From a checkpoint of a small spectrogram flow-matching model: log mel input, 20.5 epochs.
Rows from block 4 of a small spectrogram flow-matching model, named by matrix and row number. Rows with one number belong to one channel. Each number is 128 + 32 x the weight over its row's rms, rounded and kept within 0 to 255. All counts start at 0.
After each channel's rows are labels from the 100 clips, of 14976 (inputs lightly noised), where the channel reaches its highest value: "peak on" is the class under the peak. Only what is clearly more common there than usual is listed. The data: strings of digits, spoken by a formant synthesiser in many voices.
# convs0: first 3x3 conv (model.enc.1.1.convs.0.weight, 128x128x3x3, standardized in use, each kernel summed), inputs 0-127
# convs1: second 3x3 conv (model.enc.1.1.convs.1.weight, 128x128x3x3, standardized in use, transposed, each kernel summed), outputs 0-127

convs0.79 [153 121 108 151 154 143 121 164 122 165 110 139  71 156 195 149 179  96 134 110 129  98 150 143 133 161 160 167 161 175 169 136 171  98  87 129 130  50 155 126 108  92 110 117 128  92  96 110 112 200 116  83 132 184 127  86 174 129 133 167 156 130 229 137  86 126 146 131  68 180 139 129  71 132 128 147  48 128 139  95 109 176 122 112 100 138  90  68 125  95  90 103  97  89 179 130 120 153 122 121 112 115 105 127 104  96 129 104  85 152 120 105  89 107 121 128 142 132 122  99 158  90 176 179 177 154 166 131]
convs1.79 [101 176 152 162 116 138  85 129 126 121 117  90 126 123 103 165 107 117  82  51 108 133 103 167 177 159 135 105 153  87 133 142 101  98 172  60 146  97 184  95  99 133  80 120 139 118 122 149 100  90  97  59 112 108 156 152 104 138  87 120 122 105 109 118 114 162  96 166 120 126 123 170 137 107 124 104 124 164 144 205 123 127  67  31 160  80 128 132 151 150  51 103 107 134 136 111  88 104 182  94 176 102 110 144 173  68 153 168 141 129 180 162  80 157 119 144 178 152 134 134 118 114 127 119 110 184 111 117]
peak on: /s/

convs0.77 [128 152 113 149  86 141 164 158 149 103 127 112 125 130 179 105 109 108 155  92 194 101 122  55  84 114  98 160 216 140 191 156 141  95  96  77 103 137 151 129 136 164 138  82 160 102 112 158 105 175 132  38 167 173 114 117 135 150  89  51 161 131  71 133 148 145 145 105 104 147 116 155 157 131  87 192 134 109 114 133 148 167 131 117 117 143 118 145 142 138 123 134 183 146 247 157  94 111 158 124 102 131 135 109 124 142  92  96 121 103 125 106 147 119 114 131 126  81  64 115 136 120 123 138 123 150  62 129]
convs1.77 [139  96  90 129 194 129 110 187 134 154 120 166 160  60 175  96 128 157 122 197 117 171 152  55 117 132 113 171 123 167 130 110  81 119 175 134 210 124  69 173 114 118 143 171 127 193  70 165 117 135 120 104 137 147 120 135  82 114 152 109  93  84 145 138 126  91 157 117 108 136 105 125 104 164 126 143 122 142 128 139 173 134 160 134 116 205 143 137 187 147 147 168  73 158  88 193 156 117 144 127  59 137 117 171 180 140 165  96 114 150  78 148 132 136 121 116 134 178 142 101 131 175 134 121 118 130  86 137]
peak on: /u/

convs0.65 [111  53 119 141  99 119 164 142 124 141  80 166 145  86 110 129 120 109 113 130 134 140 153  74  72 154 149 153 126 190 183 138 153 133 121 115 117  93 101 151 139 102 124  88 159 132 139 151 145 124 152 136 106 255  66  98 149 127 118 109  93 101 120 125  73  59 155 165 127 103 132 107 111 154 114 105 148 172  99 143 146  95 213 128 110 115 126 130 107 103  77 167 161 142 187 114 121 122 159 117 116 134 123 147  93 187 122 153 117 110  86 142 156 128 141 143  97 107 184 127 141 106 195 122 145 149 114  74]
convs1.65 [101 202 159 144  95 107 161 116 117 157 169 111 101 154 130 157 160 135 150 147 150 131 107 134  86  94 167 139 122 102 118 141 129  88 114 191 166 144  30 139 188 131 178 143 120 132  94 141 114  98 134 131 147  18 152 155  87 123 116 142 163 126 131 143 155 132 148 141 138 126 174 176 175 136 116 135  69 113 119 163  96 148 158  95 143 120 152  90 124 140 112 110 173 174 141 143 107 133 169 194 151 153 140 160 184  97 129 155 125 120 136 212 120 170 124 129 201 150 195 137 171 102 167 146 156 141 149 144]
peak on: /f/

convs0.85 [113 159 133 170 134 203 115 195 155 139 130 162 139 132  91 118 144 126 108 120 123 139 166 147 121 139 137 141  72 136 161 154 115 152 144 163 136 161 135 150 108 163 180 170  99 130 165  80 150 132 195 119 104 117 154 187  94 101 144 111 138 169  70 122 104 127 112  88  92  99 129 105 145  98  85  58 142 130  97  41  33  78 112  78 100  95 167 142 115 101  89 105  77 111  35 116 140 144 175 150 121 149 123 167 135 137 125 131 157 106 143 203 135 150  91 107 148 115 111 124 138 113 141 175 135 118 134 167]
convs1.85 [164 103  98 118 165  58 135 113 144  79 126 127 121 119 139 111 126 122 147 158 101 102 153  93 135  81 117  96 108 168  95 104 107 102  86 139 117 148  89 149 165  92  82 151  87 106 131 112 182  85 113 155 164 124  94  81 183 175 115 118 118  94 115 145 171  65 119 138 126 169 124 123 147 164 139 111  78  90 104 134 219 127 197 175 124 122  69 166 108 127  58 122 110 114 160 113 130 144 117 100  81 123 113 169 102 190  85 132  88 130 102  73 131 164  84 129 127 103 145 105 167 146 143 126 140  87 196  64]
peak on: silence

convs0.68 [128 114 167 124 103 104 138  68  96 115 155  94 140  99 169 123 119 123 102 143 140 128 192 102 162 165 150 134  69 180 255 117 135 111 148 143 163  90 148 144  80 103 130 166 171 133 103  98 131  58 160  81 117 167  70  87 155 131 145 130  87 140  81 164  91 107 168 150 122 128  88  97 213 119 135 138 131 159  64 138 113 107 203 145 157 137 102 118 169 116 154 108 149 104 124 141 127 151 162 101 182 144 116 118 125 129  92 116 107 108 101 159 135 136 113 119 141 123  75  85  94 105 161 129 169 133 103 144]
convs1.68 [168 133 114 172 107 188 128 111 182 116  85  94 132 139  39 110 137 159 131 146 131 106 119 149 139  78 142 190 150 121 161 185 157 176  82 117 102 131  91 210 132 147 147 110 122 141 151 132  90  83 128 161 143 139 120 125  95 118 117  93 150 172 166  64 128 102 135 134 132 108 186  72  86 154 167 154 123 143 102 127 173 183 122 159  75  95 156 155 100  94 127 152 171 145 172  93 100 119 136 138  76 110 128 105  75 110 151 133  91 190 144  92 158 149 123 170 123 126 134 164 122  50 142 141 121 159  98  76]
peak on: silence

convs0.34 [115 152 108 101 137 131 116 131 107 118 106  99  87 134 111  83 124  88 111 177 173 167 123 129  57 149 117 110 108 166  95 138 119 143 130 137 123 195 148 136 179 134 142  93 106 174 118 136 145  77 115 106 111 200 153 124 102 116 148  93 111 128 108 133  79 173 136 107  83 135 179 139 129 157 213 161  99 155 182 137 132 195 177 111 187 133 121 131 192  75 109 116  89 129 149 158 107  93 149 122 154 112  92  93 152  69 155 128  98  89 145  98 167 128 145 123  75 169  51 113 159  92 159 126  61 124 174 145]
convs1.34 [101 164  97  93  99 152  97 151 123 176 157 109 147  86 164 150 126 137 143 163 139 183 127 148 122  63 125 158 142 158 114 158 138 198  97 119  82 132 130 101 115 112 112  51  85 119 222 144 126 127 149 178 114 143 178 131  79 124 112 145 145 109 158 119 113 123 172 152 140 135 104 130 150 115 157 154 160 115 131 108 133 157 134 190 131 174 180 138 148 181 179 169 148 162  94 163 124 123  95 178 116 134 108 122 103 140 132 118 168 250 167 182  96  81 122 120 131 149 130 140 107 121 195 141 119  70 147 136]
peak on: /aɪ/

convs0.97 [107 163 132  97  98 132 164  61 131 128 166 135 126 116 130 130 117 162 176 124 139 111 100  78  58 141 139  97 143  98 118 144 156 113 149 117 159 100 122 151 179 138 156  77 149 167  73 255 105 139 118  94 136 152 114 156 130 103 124 133 125 195 145 124 172 116 105  71 131  94 120 138 161 142 122  84 146 127 158 139  80 124  93 134 123  95  97 109 125 129 115 134 115  93 150 126 110 112  71 114 245 166 166 149 156 135 156 112 123 131 116 146 106 143 188 130 203 119 100 123 123  94 102 103  95  93 133 116]
convs1.97 [148 143 169 130  83 181  98 187 163 168 162  79 139 102  86 119 122 109 150 128 144 122  92 113 107  83  79 125 126 163 129 124  95  99  95 108 186 138 171 113  79 125 147 168 187 121 127 136 162  83 128  41 137 131 132 130  57 135 116 110 118 122 119 151 159 158 134 178 149 104 110 103 190 116 136 115 100 108 101  63  80 112 153 127 101 145 156 100 113 144 135  76 107 117 134 122 135 100 153 109 216  76 134  87 131 108  73 166 160 151 103 170 134  61  55 134 186 115 101 171 121 131 148 170 124 131 140 122]
peak on: /t/

convs0.66 [125  74 107 125  80 102 172 118 126  93  98 124 173 109  77  49 138 132 143 125 157 120 195  68 129 110 104 147 176 126  82  91 106 120 134 155 190 160  90 126 156 118 186  95 134 124 110 131 132  82 112  51 158 122  94  73 132 114  72 120 154 101 144 134 190 140 101 191 187  82 193 156 108 146 117 134 129 168 121 113 128 127 149 152 142 117 126 157 147 177 159 132 147 108  89 182 142 119 180 118 108 145 159 158 152 159 120  80  86 187 149 113 151  95 134 119 202 112  97 138 116  90  91 112 103 130 128 148]
convs1.66 [ 94 212 129 107 126 151 122 124 136 128 133 127 112  98 130 146 128 154 114 120  92 107  96 191 117  87 112 116 135 115 170 181 137 103 135 127  80 116 153 136 144 168 123 107 140 116 137  68 113 107 145 148  87 143 125 149 160 125 125 122 132 197  97 157 116  83 124 114  94 119  80 139  92 179 139 145 135  76 130 129 107 159 144  88 157 152 153 124  93 100  78 179 141 154 207 127 132 143 117 157 141 185 141  94  84 110 136 190 172  89  61 146  74 151  43 186  46 112 109 174 156 140 191 126 113 163 159 111]
peak on: /u/

convs0.71 [106 110 141  88 103  88 119 104  59  65 139 132 123 184 127 127  91 166 127 157 129 132 113 127 168 110 122 133 133 150 128 121 193 106 110 119 188 104 117  83 163 104 150 124 107  91 113 114 125 125  90  90  77 159 127 117 110 144  55 136  74 116  58  72 168 169 150 103 105 123 107 145 152 146 120 124 142 149 146 117  98 122 137 113 137  90 137 152 152 145 109 153 150 134 225 126 151 105 174 120 149 144 110 208 115 175 115 145 157 132 125 152 227 130 109 200 185  98  69 128 154 156 113 124  93 106 180  99]
convs1.71 [ 78 147 117  49 157 139 215 172 106 146 168  94 167 181 143 122 163 159 153 154 108 106 153 173 117 124 110 149 174 177 138 131 113 108 143 119  94 157 168  84 126  83 175  92 110 143 135 142 151 146 131 130 122 164 129 120 151  95 132 153 174 146 118 123 133 141 139 154 189  97  84 116 115 126 155 121 107 104 135 136 116  92  70 129 100 161 153 116 138 120 145 146 112 109 211 132 141 184  98 195 153 129 169 197  19 153 107 134  73 145 172 111 168 134 151 151 164 101  84 162 148 133 121 144 127  89 155 118]
peak on: /ɔ/

convs0.11 [153 123 130 110 121 114 118 115 116 148 122 115 163 140 109 140 102  87 116 120 125 156 133  58  76 122 134 149 242 122 173 157 122 109 129  52 125  79  90 115 107 126 168  76 214 113 127 154 102 121 126 139 118 207 138  57 106 146 120  97 127 113 161 117 116 153 112 123 155 153  95 137 116 150 123 171 145 176 129 158 145 140 156 115 138 128 112 158 129 150 169 167 162 116 255 127  77  80 150  84  92  90 111 135 122  76 115  87 153 116 112  88 132 142 111 121 146 132 143 148 130 116 159 122 132 123  93 134]
convs1.11 [155 135 126 151  97  99 116 161  93 128 128 143 130  97 120  98 140  91 113 143  26 149 132 115  63  95 113 121  91 161 158 109 114 150 178 153  89 161 103 151 134  58 110 139 106  89 126 129 130 113  90 121 109 141 172 101 137  78 172  52 120 130 138 128 169  62 119 118  73 136 156 128 118 147  94 138  95 177 143  88 133 128 164 143 151 124 131 161 154 138 144 132 144 129 100 142 199 182 106  76  94  98 174 152 146 125 153  90 171  81 110  70 121 185 114 129 120 191 146 177 107  90  51 146 157 104  83 105]
peak on: /f/

convs0.3 [159  94 175 180 124 134 135 143 169 159 158 144 173 149 175 100 157 121  69 131  77  89  83 121 133 130 102 133 101 115 194 161 115 166 102 135 139  17 128 108 147 112 152 120 117 103  88  82 151 119 132  94 155 162 196  75 184 121 159 138 100 125 106 163 150  94  93 175 149 152 155  92 152 139 130 180 173 160 131  96 125  93 139 148 146 110 140 135 122 162 102 137 165 104 142 123 131 120 159  71  23 127  65 147 167 122  97 119 114 172 133 109 130 100  96 105 136 137 164 107  78 111 131 125 152  72 132 135]
convs1.3 [168 141  90 164 102 102 142 167 140 135 102 157 161 126 101 153 131 105 187 132 148 178 182 121 162  90 121 198  96 152 129 140 139 145  87 115  82 176 158 178  90 139 197 178 142 111 171 135 159 160 161 121 140 157  70 172  96 116 113 167 133 175 107  88 126 109 167  88  82 135 143 120 111 114  76 166 142 161  70 104 134 179 182 115  98  96 147 198 115  82 103 118 134 114  96  99 135 123 130 148 144 179 164  99 111 107 188 103 107 162 152 119 152 145 162 173 152 137  53 154 139  87 104 136 119 168 116 149]
peak on: silence

convs0.82 [122 121 108 120 152 128 152 193 119 165 145 183 127 109  80 132 102  82  90  93 120  92 108  88 105 130 211 149  94  84  13  96 170  78 122 136 120 105 135 163  89 143 162 142 159 134 169 163 100  73 146  62 164 115 109  87 137 108  99 164  74 141 102 122 132 127 171 157 126 137  85 112 123 171  85 148 150 116 109  85 136 149 125 128 137 113 167 161 181  66 125 122 121 117 127 129 168 119 129 108 106 181 172 148 131 188  96 130 165 120 160 126 111 128 145 145  92  97 153 109 144 198 100 158 137 125 191 144]
convs1.82 [121 118 155 143 117 114 147 111 143 132 116 127 179 117 124 127 180  87 184 167 141 129 116  91 155 128 163 137 191 166 131 151 155 173 149 164 185 104  68  71 127  95  98  91  59 111 113  48 185 122 129 162 115 132 149 138 107  79 151 104 163 109 148 139 123  68  92  71 165 102 146 130 135 164 212 122  68 133 134  76 122 135 117 124 107 122 126  76  72 116 113 116 103 150 152 100  98 127 138  99 102  67  93 126  99 127 117 186 103 143 130 143 164  97 101 137 115 111 133 119 158  42 182 145 105  96 161 129]
peak on: /eɪ/

convs0.56 [119 120 138 110  76 120 104 139 114 134  73 117 149  81  99  98 153 145 131 126 103 120 101 107 106 111 105 151 128  65  92 105 180 165 103 128 134 102 162 133  96 136 128 133  62 136 108 144 135  91  64  93 127 188 152 123 131 143 120 191 132 100 106 124 185 119  68 153 166 230 158  80 197  94  99 142 138 143 130 164 107 170 156 132 128  56 129 104 139 161 196 111 150  92 139 140 157  85 131  98  86 145 107 115 196 129 158 133  87 104 144 111 125 155 110 168 144 174 104 162 127 140 183 167 126  87 174 171]
convs1.56 [116  94 114 145  97 157 135 116 101 124 161 168 118 119 153 175 123 162 146 131 160 111 131  97 143 122 133  76 150 140 129 127 238  83 116 103 147  57 118 126 149 133 134 115 104 130 122 141 102 181 144 110  93  91  92 115 129 138 166 107  98 137 126 107 115 157  75 114 159 223 144 158  81 122 170  70 161  96  93 135 123 109 124 138  82 104 106  82 103   8  45  71 149 181 142 134  99 133 114 127 139 130 140 111 129 148 128  79 145 107 130 116 165 123 145 100  64 166 130 104 176 133 120  72 127 137 129 132]
peak on: /aɪ/

convs0.76 [145  83 109 105 116  85 104 103 102 118 117 127  89 138 137 118 103 125  98 109  99 149 133  82  70  91 126 117 133 175 203 146  56 125 101 155 117 120 124 105 142 137 131 126 183  92 136 172 125  78 129 127 100 255 115  90 201 132 130 116 100  94 103  98  69 120 107 118 132 132 118  99 100 167  99 164 147 200 122 125 155 108 183 127 124 167 117 152 105 128 148 158 149 104 217 156 119 119 170 103 174 162  90 167 127 124  96  97 122 136  90 148 177 153 133 115 130  93 166 138 114 142 175 122 182 147 116 147]
convs1.76 [101 150 122 165 107 115 121 201 113 129 131 183 170 112 160  84  67 116 147 196  77 135 141 160 128 129 140 139 136 124 179 180 136  85 115 107  95  82 162 131 114 110 173  54 115 128 107 172 156 111 154  60  58 156 134 141  65 136 103 129 179 129 134 162 173 119 127 117 128  31  94 157 116  88 109 138 121  89 134 132 152 147 100 154 135  91 153 150 110 130 169 148 152  86 114 126 104 114 131 106 133 119 158 111 142 155 177 139 135 125  96 129 101 147 119 184 102 139  65 166 103 100  75 121 112 143  68  62]
peak on: /f/

convs0.54 [ 86 243 151 150 121 182  82 165 102 155 137 101 102 117 114 115 113 108 119 159  73 112 116 145 109 145 145 128 111 138 165 133 112 174 154 191 133  81 122 116  97 192 138 152  87 145 139  86 131 160 103  88 106 174 209 213  99 117  83 129 109 125  75 116 102  97 140 125  86  88  97  93  79 132  61 122 105  98 137 189 106 111 134 146 155 147 193 125 118 106  96 149 154 119 171 119 156  87 162 149  89 135 145 151 104 125 155 135 170  74 106 135 108 133 128 167 125 156 155 129 174 119 139 114  87 113 110 139]
convs1.54 [165  50  74 112  48 119 126 146 201 146 116 113 117 162 101 120 137 154 163 131 100 193 107 100 174 108 113 192 126 180 113 128 144  91 121 121  96 112 177 128 108  91 157  89 114  63 101  99 118 118 113 114 158 116  80  63 144 120 129 156 117 133 122 144 104 183  93 115 129  74 128  78 105 126 175 177 178 154 161  91 123 129 130 132 129  96 118 130 116 119 109  58  86 143 108  96 161  95 100 141 139 160  85 173 149 166 129 159 166 143 159  82 115 120  88  88  95  80  79  93 143 126 123 131 122  87 171 156]
peak on: /f/

convs0.106 [163 172  92 136 153 170 196 211 149 173 148 155 135 103 143 134 120 155  69 117 134 191 128 209 169 130 172 164 133 116  70  94 112 115  91 193 114 101 117  78 157 117  98 139 165 136 131  90 122 126 176 117  72  96 166 120 135 143 123 113 184  93 133 119 100  99  77 107  93  89 145 117  97  75 161 128 108 125 119 187  73 124 120 117 130 173 158 113 108 125 152  81  56 155  94 124 106 167 138 147 108 109 122  80 127 126 127  95 174 153 122 172 147 162 108 111  77  78 138 137 134 113 154  93 160 142 108 118]
convs1.106 [140 177  90 137 132 120 107 179 136 125 169 131 196 167 113  84 110 148  78 128 159 104 185 136  98  41 137 157 121  84 171 174 126 134 141 178 112  96 135 137 186 146 145 174 121 143 137 206 103 136 159 175 127 128 174 149  81  90 130 108 118 111  70  88 166 181 172 149 150 161 125 176 141 126 137 174 108 177 145 163 163 141 140 121 118 153 168 152 167 145 172 157 149 118 116 137 122 131 128 192 182 115 170  95  69 104 178 155  93 127 132 133 119  52 100 113 123 149 148 128 134 159  97 151 137 105 156 147]
peak on: /ɔ/

convs0.96 [117 150  37 107 134  82 132 103  98 107 174 116 126 116 116 212 129 136 141 119 110 111 108 160 146 133 160  85 147  78  35 118 101 135 126  94  88 139 104 135 113 112 145 133 116  80  68 103 120 162 111 117 129 136 113  70 108 111 111 158 129 100  48 102 181 131 147 130 138 103 176 157 141  94 176 154 123 138 133 143 136  80 171 182 113 187 139 137 159  97 150 213 170 143 172 152 151 102 135  95 190 104 181 117 120 178 164 137 156 146 106 146 167 143 163 131 145  94 129 100 168 128 110 125 156  95  82 108]
convs1.96 [123  93 171 125 169 120 114  85 207 128  74  97 116 157 116 128 122 110 106 148 133  89 113 155  34 100 118 143 127 159 133  75 140  88 132 147 170  95 107 148 151  94  84  95 110 146 147 143 159 120 155 122 156 123 195 128  94 104  96  55 126 141 159 178  63 121 140 112 159 128 116 112 145 121  79  95  71  69 133 161 111 150  96  54 123 118 162 174  54 172 135 109  91 112 119 127 114  98  79 133  71 123 120  91 202 140  98 134 148 144  98 126 110 101  78 170 145 143 171 101 115 109 134 132  98 147 143 110]
peak on: /s/

convs0.58 [137 114 173 144 128 152 142 116 148 166 149 142 129 169 144 132 153 144 152 137  93  78 113 100 135 158 109 106  60 102 164 134 125 153 104 165 152  61 182 154 136 149 163 177 111 127 144  44 173 142 138 114 141 119 130 129 183  98 161 144 143 188 104 126 179 127  87  99  93 125 171 109 148 132  98 106 140 100 149  47  90 152 120 125 122  77  60 116 123  69 110  85  96 117  38 107 130 165 126  97 140 168 133 123 123 115 102  91 142 142 200 170  70  89 131 153 165 138 157  83 128 168 126 144 145  80 170 142]
convs1.58 [134 106  90 170 117 139 126 181  89 155 146 158  70  99 117  74 128 147  74 179 143 142 185 150 107 164 159 171  93 110 132  91 116 106 123 144  83 185 167 148 176 113 134 154 128 157 159 185  96 145 185 153 140 106 115 149 130 119 133 159 104 134 111 149 124 165 149 178 141 163 110 104 121  70 102  53 162 124 156 146  98 160 193 140 101  95 117 161 130 132 131 165  91 126 187 146 157 138  70 187 121 141 147 131  90 134 176 133 134  88  91 108 112 112  93 116  79 138 140 112 164 192 111 129 222 137 134  98]
peak on: silence

convs0.12 [174 102  76 147 125 132 126  78  86 162 117 131 127 174  92 156 215 156 112 166 121 150 150 130  70 182 182  93 173 102  42 114  91 126 138 114  74  85  84 160 131 141 132  98 109 124 113 112 143  36 110 164 153 115 133 115 186  90 141 155  94 114 112 104  95 109 135 208 127 165 128 131  83 146 155 215 132 156 176 133 154 127 130 146 135  93 115 144 109 141 103 161 153 137 195 131 138 123  94 129 135 116 101 178  84 117 135 114 134 129  81 118 113 149 132 143  84 163 135 158 117  96 164 126 115 118  78 144]
convs1.12 [152 190 104 130 118 151 114 158 123 123 137 101 161 103 109 138  86 163 128 105 157  58 122 158 118  78 170  91 125  90 237 152 127 125 115 181 159 136 173 147 180 175 169 180 121 105 139 162 126  93 117 124 118 110  83 135  72 129  99  93  99 127  78  95 150 222 122  95 120 138 125 139 116  93 105 178 118 131 121 124 188 144 162 135 128 127 135 113 135 181 131 126 136 133  93 155 196 120 175 214 134 142 123 141  88 115 160 146 105 143  96 118  83  95 137 156 145 186 157 169 126 170 166 164 110 132 143 132]
peak on: /ʌ/

convs0.29 [131 106 140 127  81 103 167  84 127 156 125 144 123 136  87 128 158 170 190 128  79 117 204 118 163 114 132 138 156 128 173 199 130 123 133 182 112 120 118 175 106 166 149 141 161 171 125 114 128  94 154 135 175 183 117 181 118 154 113 197 128 125 147 109 130  74 113 189 157 100  96 134 140  76  88 153 144 143 122 139 145 132  96 116 110 128 112  55 124 119 161 126 158  96 221 146  64 126 156 124 126 140 121 115  87 111 133 134 123  64  72 100  41 114 104 106  66 103 128 111 102  96 146 106 157  81 129 145]
convs1.29 [ 74 177 196 149 124  82 120 149 122 192 136  97 136 144 115 155  65 133  56 129 179  67 136 156  86 150 154  89 169  91 123 165 149 134 100 155 134 185 116 119 154 138 125 121 109  94 135 151 116 113 161 171 106 108 132 155 139  95 134 150 102 133 122 100 118 139 133  80 159 114 116  97 145  86 146 112  86 104  86 134 130 195 111 114 184 185 120 117 126 166 124 162 114 121 134 110 112 127 105 166 134 162 147  76 177 115 192 178 130 114 113 131  59 178 150 151 143  66 165 132 176 107 218 145 110 155 152  98]
peak on: /ɔ/

convs0.8 [ 72 109  82 142  96 121  80 157 151 137  74 140  98 136 117 130 104 126 139 170 166 172 177 141  67 152 114 162 163 140 194 120 152 166 118 116  98 119 117 119  70  86 148 164 187  90  96 171 162 178 142  79 115 123 151 114 150 120 132  72 170  91 138 132  97 167  66  87 142 122 148 155  97 108 156 103  61 145 123 103 133 134 121 128  91 130 118 124 112 147  83 176 146 154 106 124 167 169 120 131  86 112  93  95 118 110 169 111 158 140 170 117 182 119  83  95 114 141  43 179 172 118 150 167 120 168 143 188]
convs1.8 [118 155  83 112 135 149 157 168 138 127 153 131 158  73  61 128 166 170 101 140 105 128 126 135 167 138 104 144  90 145 116 142  56  79 136 131  86 141 159 106 128 143 150  71  63 120 210  99  96  84 133 193 133 155 120  90 109 147 124 140 151 149 133 121  91 117 185 129 132 119  93 115 111 151 112 142 113 149 130 164 186 207 174 103 118 174 162  80 201 166 163 131 129 116 171  97 109 132 138 123 177 136 122 164 117 125 144 125 115 155  56 153  40  91 152 125  90 152 158 143 135 139  96 187 134 117  98 139]
peak on: /t/

convs0.14 [ 92 112 115 142 117  98 124  73  67 106 124 128  82 143 158  85 125  97 119 125  79  93 179  90 141  80 120 142  80 135 130  99  91 116 108 143 114  89 146 123  95 125 131 132 177 160 118  57 194  98 121  33 131 178 107 116 124 119 143 140  84  93 193 131 157 150 180 173 154 133 153 156 165 161  93 111 181 130 147 174 132 156 141 173 187 115 167 153 160 142 184 141 128 127  97 167 117 133 151  49 113 152 116 163 133 117 102 142 106  74 168 153 200  82 131 121 133 137 124 135 105 131 153 131 121  74 136 166]
convs1.14 [ 94 128 188  78 166 133 165 171 115 121 165 113 154 101 139 169  94 130 165  76 159 225 104 143 130 171  97  90 122 130 124 156 173 163 105 115  99  78 160 108  94 146 126  92  96  67 190  99 156 123 115 174 157 147 157 144 213 146 122 149 160 139 131  86 123  92 164 131 123 122  93 102 123 102 113 182 154 113 177  88 108 116 121 177 102 127 115 176 140 158 170 167 103 139  92  89 160 162 139 151 174 154 146 139 109 187 154 121  99 138 109 172  96 182  99 117  66 109  88 168 133 123 128 145 138 123 164 131]
peak on: /aɪ/